config.toml
model = "model that predicts escape time at each pixel"
dataset = "views of escape-time and Newton fractals"
train_examples = 72500
image_size = 48
crop_scale_min = 0.8
horizontal_flip = true
translate = 0.06
encoder_arch = "vit"
encoder_norm = "rmsnorm"
encoder_norm_position = "pre"
encoder_activation = "gelu"
encoder_mlp_ratio = 2
encoder_head_dim = 16
encoder_fused_qkv = false
encoder_bias = "all"
encoder_qk_norm = false
encoder_parallel_block = false
encoder_inner_norm = false
encoder_patch_size = [8, 8]
encoder_conv_stem = false
encoder_layers = 10
encoder_width = 192
encoder_positions = "learned"
decoder_norm = "batchnorm"
decoder_activation = "silu"
decoder_widths = [32, 64, 128, 128]
decoder_blocks_per_level = 2
decoder_block = "plain"
decoder_attention = false
decoder_upsampling = "nearest_conv"
loss = "mse"
targets = "escape time"
init = "trunc_normal_002"
residual_init = "zero_last"
optimizer = "adamw"
learning_rate = 0.0017
beta1 = 0.8
beta2 = 0.999
eps = 1e-10
max_grad_norm = 1.0
max_steps = 11500
batch_size = 128
epochs = 20.3
lr_schedule = "poly"
final_lr_fraction = 0
warmup_steps = 570
weight_decay = 0.1
Rows from block 9 of the encoder, named by matrix and row number. Rows with one number belong to one neuron. Each number is 500 + 50 x the weight over the matrix's rms, rounded and kept within 0 to 999. All counts start at 0. Numbers have three digits each.
# fc1: MLP up (encoder.blocks.9.mlp.fc1.weight, 384x192), inputs 0-95
# fc2: MLP down (encoder.blocks.9.mlp.fc2.weight, 192x384, transposed), outputs 0-95
fc1.257:506490420548547515462494493512488482507481465545494510471525511500447470478484456520488470531493474523513530525517433466502467540524476501575511423512485430490492505486538506501478512472504492519446511524483551483448510454484473508491548518497519558448484492482560462516530507552481558519
fc2.257:551482443508487520507511523534485480527486513469485490502508483505455528487508482545537490478476508470504565500544464499512520486518514499563501419470503474497467515425490513502502472466478463531497501551488492506477467489485461478487543537500496558562506558456513468502518565517507546519
fc1.258:537531613444560448470640532550459612601637485536496522587494590456507425516380480500490485436515421411524532599462503488434525508521558500541401504581515500542499506449558532473508530587561412469448454544572552531495482447570481511507441494497541587464525495550521573471514463345460457476
fc2.258:573651480517482591556447504618628413601470561399660525621560537509550537589491599468512493517444539574461416497495461579512516411424478426574459507423617384408436589524529408586585511568583429510527541372523543535446339576468392642595511597557528470532590547495560445511469458503432545389
fc1.259:498483498490542481473521539405520456444563493476450555459479503587438470588498579517441439500576501650439382420518524515441431529460495591531507487439465499555559488593529504595520560547592449422564471473589363543465451440574507575503383510434395406504487534478594494489513437415491426376
fc2.259:455414533493287509407482585531468532509497487501434466476388522508507469450490475386881498444486529499543516506471501540532506504495526543522501506611450476505549480485445582448537412446473533489508523548452463450513516485484543438467500467415435603531480486510407516492458848507596480536
fc1.260:520412480536519585428392497435483505495402468534399629489553449594467501472476439395483550566573480449481381490638475433508534547583597576549485608600409352470457623415495452464391559457353567505394554524361433420469521461457547506470415522559567587552512406496548425584493478514563543561
fc2.260:315436586445484512532495573533497511627509492519542486517621611394543586371499701640550490466541494465347573638441585561502558396413358519574619414452424582564473465555611561494588444618539404474486468604492425603473449453588534522470455463386616450433497563427467481474546546456563509435
fc1.261:530472550491542552488445532553469511507514538502479484516485660490454479558470509525459446513473475558478477493428465506524543423485548531463500455473474492492462535504447573464515502478541508533542523552492476540511462461570519556479511418438479461500500565486531513530616475521482410439
fc2.261:422451447493460497499502478451525482473470502525523538490520420538524450473500453542614520471483519404498487465532489499464496535528518509510480505504461537508488514469556490514485473464519435542480483505471448480508555492478492433483507520434505558489491453531488472508470654514515525483
fc1.262:542466472499526540483469556511473464430537471426465500492489555555420520561519478488448471490511470573516493464469456502507507497447530540437460466498477460521534513512468525512486503452515548532559508485509448506503470438521542534500480465486470483539480518503527514479552432515499430477
fc2.262:476508480507519506502498488486517494480489502528476509524500447529558479483480495531557517466480474451494498529545490481475470506531518494506483493531505538481486488488524467457500502530483453493486506518495482484512517499473525470489509515494515532475510481496495517519477600522516501504
fc1.263:499391448535516433500572409441492652564551522458501566513609595530427370520448446465482482562488510312571553455468376458407773550560488430577383505549459554443515498434511590388496551404603477628473526465494463532542567421552379530590512349508631546487477439511514546534471486526462493503
fc2.263:590519366525605523457541413543552454488466626430566580560518441581441336646456256306434558608443501347660424387504394452530620545586618399387317571631504480444526535266524488500425488450733514647560498343471579442504570518438546421516546432609427627562529328600545460486501417513401551540
fc1.264:420391548425545391460621545411477576512519457580413500491503471500476509445486456530462489477620473396477507577548570512450413548503524511535543549557314500571498463474561562507520528512415502476438384567472443490509544425544546473433414466429525592447489487541514459459470456315507485509
fc2.264:421553453547455648594374566621646372535423577394603526537546533501540567499493653547484523535414580578379443503486476574564536398374407486519482480425588404494454581519580378570597488617566447544605593430504482615433382525451487591527532584477527427492587543466583393520508442562471493362
fc1.265:473449513505549505495498513472509524526498470543502489495479527477491518510477525518486478530512503486440512498479525515488496487491466478495506448488478462484537502553502540510522514503507477525484501489504455508480540490513519531471479467445534494466474479504537503483543499515505446490
fc2.265:492485477499555514493500504491538503519493501490490495501507504502487510514492510504493500521497491470541486480509490491504552475527510531521509523514504478488513505443524508507517498496521498493513490529514461508481495487480474487480515498487508513533492458488500483498501554503516510501
fc1.266:490476508528526531482513481486480521491453476506495499511484500506511499510482486517508516529508494488479504490496519471496493509533513509510494490501482499520518500511534502502498513517504491531497499506506514485502518465512497503501491480505509485481484486497522509520543500522490485487
fc2.266:542518512490542495505510526510496500498508502512497461511508500483500518489510504499510508486504499507489510510504500508501500482497491486503496476476512485495484510490476512475496509495479507488495492512481526499508493520492505503482511517497503505523510504487499504498493551494521497510
fc1.267:461460402601527504572471542407540436381487445451486548403477505556365568532509467564430403423495514461471430467556521513526454540494485531555599438470451444474555507500498446592534539430477537458496556541479447556530545431475599501429453500422446410482404480515623470556552412563524505479
fc2.267:518552489480566413562544434504499519608559499487510506530532465436609474514467514640494482500519420424470551563501510450382467515524501479478415486563530545491492477522552506504484539590513429520461476576518563490487513474518472507583475543556588503458505571545481567477462528480447530516
fc1.268:457520498478598487552538483530507480524547530505541515469522569484506549452453479529439461503496428409446485478514498507455501476545471538493483531482527492486492540454498501501537489546523454463488527550564517532534502517498490477505495537532510516492530505549507575508573512438523474525
fc2.268:508507485450491480486552506468521501485521466494511458531523477537483476560478496484495482493551496475509498462443542471465497504452577528567479497540464505532548495415536505599503477470559471497563438534512467486484534440546480504529456506475488542514436434525498510447474489448502514482
fc1.269:504490492567508515476427466461479512507444472498461523458456491507533490512511471479499507504458508521521497479486502495517499514566470532466524474541469507486484496524497494496460494497452477504472526452486515480498528434487494451471545489513485528478475485513462511542515480537507480545
fc2.269:550548522497490487463508509524469481521497541508562506525526497438483548474529489521591518499512508478488530499525469504490486496485524531497512450460503503535470510477488532492478481488501526506473492559470531504521502524522512487496484540471498515483520483472524521494504633511488525507
fc1.270:410477496549546380556462576491572563532681531532492491462441609493569438500507446600515387480473431467579442588548468549488532473433451446511527465444574469473459492583544464485545561452487536447389532585551453515501557499435517491503541457456477438506452486511440513539527521520498474539
fc2.270:514493437510582499447460501519581482595503483348443402492423525522524494660556526493393384604453502516651453456459508516540537418479496548448639508595591462491563386625538450667598489400567588495568501512625392481383426517433330558595607507573406503469445511548430419482471353493498492475
fc1.271:438485506480529522490487537492556462469522508547482486497477540483466497507526537557456466516497498528419440480524537529502491481485453543463503458477464432525558484585486502502544517504541507466514497484488501527516499509494562547478489498444449415458482474521556437523575487518517460414
fc2.271:419421457508494505506490501477560520521492496480453519491503484530510501515446514508543517486501479486539470501489473479492556507491515521557498536572498487489537480456556486511538492481491479497517500537528421499468500450482468485503489463493484510527485496481478487506503604521514528512
fc1.272:483509504517509500481500489503508506509449478495483506511469508499494465503527486508505522499481518476494507491501530500491469512497491505485501486528485490511517498519494503533477505472520504499511507523497499491502520472496503490511496503497483513491469495500498518509473495503524489514
fc2.272:505520518497510492493504507501495505511507498510516494526517493489508504491494501491521505499513500504490488503501518506490496498499497508498492505491507500502492520496494502490493501498493497494497496494497525502515498522509517500491488507490519489511503490508484506496493556507507492498
fc1.273:509493440523536504509464475504538490519483489517503517571481513495495487532539485551486476501457472416472503482516476468498490458538502493475475456519486501465492505515522487467492537451500453538509493525517500490492492437460535526525516476492545506495465477496541448547524485508488506486
fc2.273:500491491508487490514489495480506517516516499468480490494519491507511471519496523493550502522499511514545506476480513504493531504505478506492515525533518491479530492505495505516529494516513510501516511479529463524489515483495474495509503494504514491528490501518449527496486624531505486503
fc1.274:494506556515550529442419504473490564514462498497492485526496518469524507512449502503471526501507474482493524459481507490480491482577526518467506539484453476538522517531527521465468514518527477560474508522504535509533532484522526463496491453497496511477485468542464513557573498501501452504
fc2.274:506524511483542484517527508502510506505511487501514487494529497469507538477521522482505514504526509470465509543491520494487520510475499492508494512528511512482496489481487494510501510515479504491497470510478490486478508508503494514502494497500536517495498483487497511484479560487512539501
fc1.275:493518502539525481481441454472467482569481525525537484431493533449438503438542493559434471558492465610461486516513501482466435509466485472463608485470508520489454478561463511499486522496472582465452505575485543497457485515487493500511497545503483465504530510492505442514490416487505544497
fc2.275:442519504500561466517518458523496504530520486472522507486490462445534543487500485511514528491512463459473513536508489477463470540512508507525467489543492520492514489490495489498485525499471488487457496514496574430504520502494491494524491513547492509467508486524493520500494558516459573533
fc1.276:497461486545493540540466535524586483495462492492460494475466520481477523503505537486481455455470544481504471507527501555511510494494491453433501520523514442423557514529439519467528523450516515449454540486477478470543487529443572540464492492525501486527494486486519498557529470480553517496
fc2.276:348428494499515459485488485450589504533529524453522508453487511476502452609452472490559511536527461499523424469439451489477548530459496565516456513543484468521581494506516498533512510476569527491516493537553508509477515471495473521479489460491416431485500421572514475486499604506444485497
fc1.277:507497421547528525487509530535487463506524574437551519485566570495434541456435453514474471504487476457454536552518417496495564481456492443549482432506580488499521486500524510473521539531572509550472529530524501538455445548516493487474532468516545531504536527485586490504512461550481530501
fc2.277:486501457510518501522523473518524477470508497454502479486418462521488515525484453519521494431498502522554521456499486484507489557523504507517504480511489463470557494467466494524520484476523467477518502470518541463485496505471481487459547527528443507515474535494512495487510561541476563523
fc1.278:561567537534503494492479527538446482514552515486497485511484548507471526513497530483472491478516517527506491493539504487492490446483483481439498516514553523530497541445469502495522482503508515495553581520485524498537484483533517513505462493495501512513527519494507553487506447550476499462
fc2.278:484492495493537496496517483516508484474513519503485517464462466491504510490494493508586518480504476479502508492494495472496504530516511528499484515517498501494526493488491508505508507505496478488504494500478501479506514502493531480475522498541442487508489505485507496502519628518503524514
fc1.279:507506436559509504484522516525520470504522549461576495526616577488454535443433461544468471449501475434486511546564435501479582502475545456553462474477565441513475555494522465457491539484523510538451516563485541506476456553518515476464507485465565551504517494485615487516468474578487549505
fc2.279:585523452512520513506506473512517469435505497450472445502410457567487459569467452482502474475492503558591504412488496451514489541541506521474519480523517459485558481452452491526513491482556474480558514435524522482493479503467517499446547546559414502514466529506515510486516531538499526509
fc1.280:563510532526541512457476551501458496470538491473442490513506581529460484522487487483443454540517475547519495487464493489471498467489518457442498475500515544544477514538513525498511524529537548537552534471482493528457491470532498503501467478519479492540484534498525520521535453510520420466
fc2.280:450475483498538500493506492486506478457502534531495524494475465506510454474496487529559519448490465470496499491535481480476475526504506520498483473481484514481507505477492509457501510518514472479486500521506458503530534507490519456445497508444473510477511470506509526516514607515495491508
fc1.281:479519417569515501510501498597524428585523620480568527508555526485454510421534495483434508574502527509463475563557452535499548466464486404481522466489509504463486524455532502439497564504567547523445513491465513525483482553493538475492506458490584537516538476453545428506491412528489571505
fc2.281:437531499487593461521545446526519491506532486490525474509438456429537561517459474536514527461531463487499528494485504462449447571524507537528468490524482501502559488476485491523485503502489467481470481496507596423522523499504491489496497526568446482451499480540491529477505566509444570558
fc1.282:577546388486502491640533509525522384396556419419513445467519476604436569603502479540443463452495538488536409400524481441486466505478484531440473495506559447529559560322496426599479535431527537415594493485605484510569537451451600542517472570517482487539442511551614560384481423493512437470
fc2.282:453494495506480464523511438492445543523501459522466575415471436447593539433506512502567554526516522428438588558537539495425461577601496452551458525610435580435499460487477452435449541551396487506443502445477563437435549528495376473539488503535607526508527515481461508498374586528431555565
fc1.283:463435519487538510503473460446508545550479515542466536480523549497502465519515495481506482518528495449477472461474486497494590478529448514416489523555455476448500516535491562503486511483512508528465492518476493489476520461482513545473492449503541485470468484489503521561544478500535504500
fc2.283:503398481496529488493489473445499514538520523450501576424521522479435511527521515451490504538515502465532488444474453494485603524501462530495468544549464505471515499453506554511522510505526509554527504488509469553453523430505468519497497445485492503536486483511517485492495543504480494482
fc1.284:529612622547550460427503538606488504646534605447621405602586584376527498439429449463479502447535510424471508629485495496449558479468610452582463464505570522535479580474512487536493502460624463551416549579395569492526425542568450496561442534485640549535596525535443502463483450667447593484
fc2.284:614554478586529556416451482552488542484435417483426440584354423566601375570425390344441566506455599515697509429463481435549497517664639506467459636674561462483531482448457397385376460352505471573547578326434627353584474542432560399524580541625523645581535440505365549513476403604544559542
fc1.285:530479562513543336464619517459435544436677486429402489507435521549454415517384510404438389530668442633484503431430564501322425642489597482464471428510452600549647462572402585472518541546591546470609445428606442524527495474697465555486336471485464501517426587553510619436447427470435379438
fc2.285:494443437483259583469457526517543393431445585541506670448478438637517474524512532512932534569452504580374373398555454508507471479511460529478416441331517480475398618648555452476516526555515452552605514336432431638450460529439527541500523534439424435527577550511598352596460885492531373396
fc1.286:480491523523513501510507471460533539463524472516476504520524494507519483503452499522482486525498495492486512475490529484494493502522494531491501532528499517539509492537539479481513508542513522513512513468537487511512499500527508484501494479492510501440486494534504530512514506521512474478
fc2.286:540547529490560486477513514532495494482504500524537452547479491466517515482532504479483513470508504534502497533489528501508478477489508506455532505470523504531477512519486497483476503487493510488505483482467555482534491559493556495489495524500512498487517515500471516500502515489496496510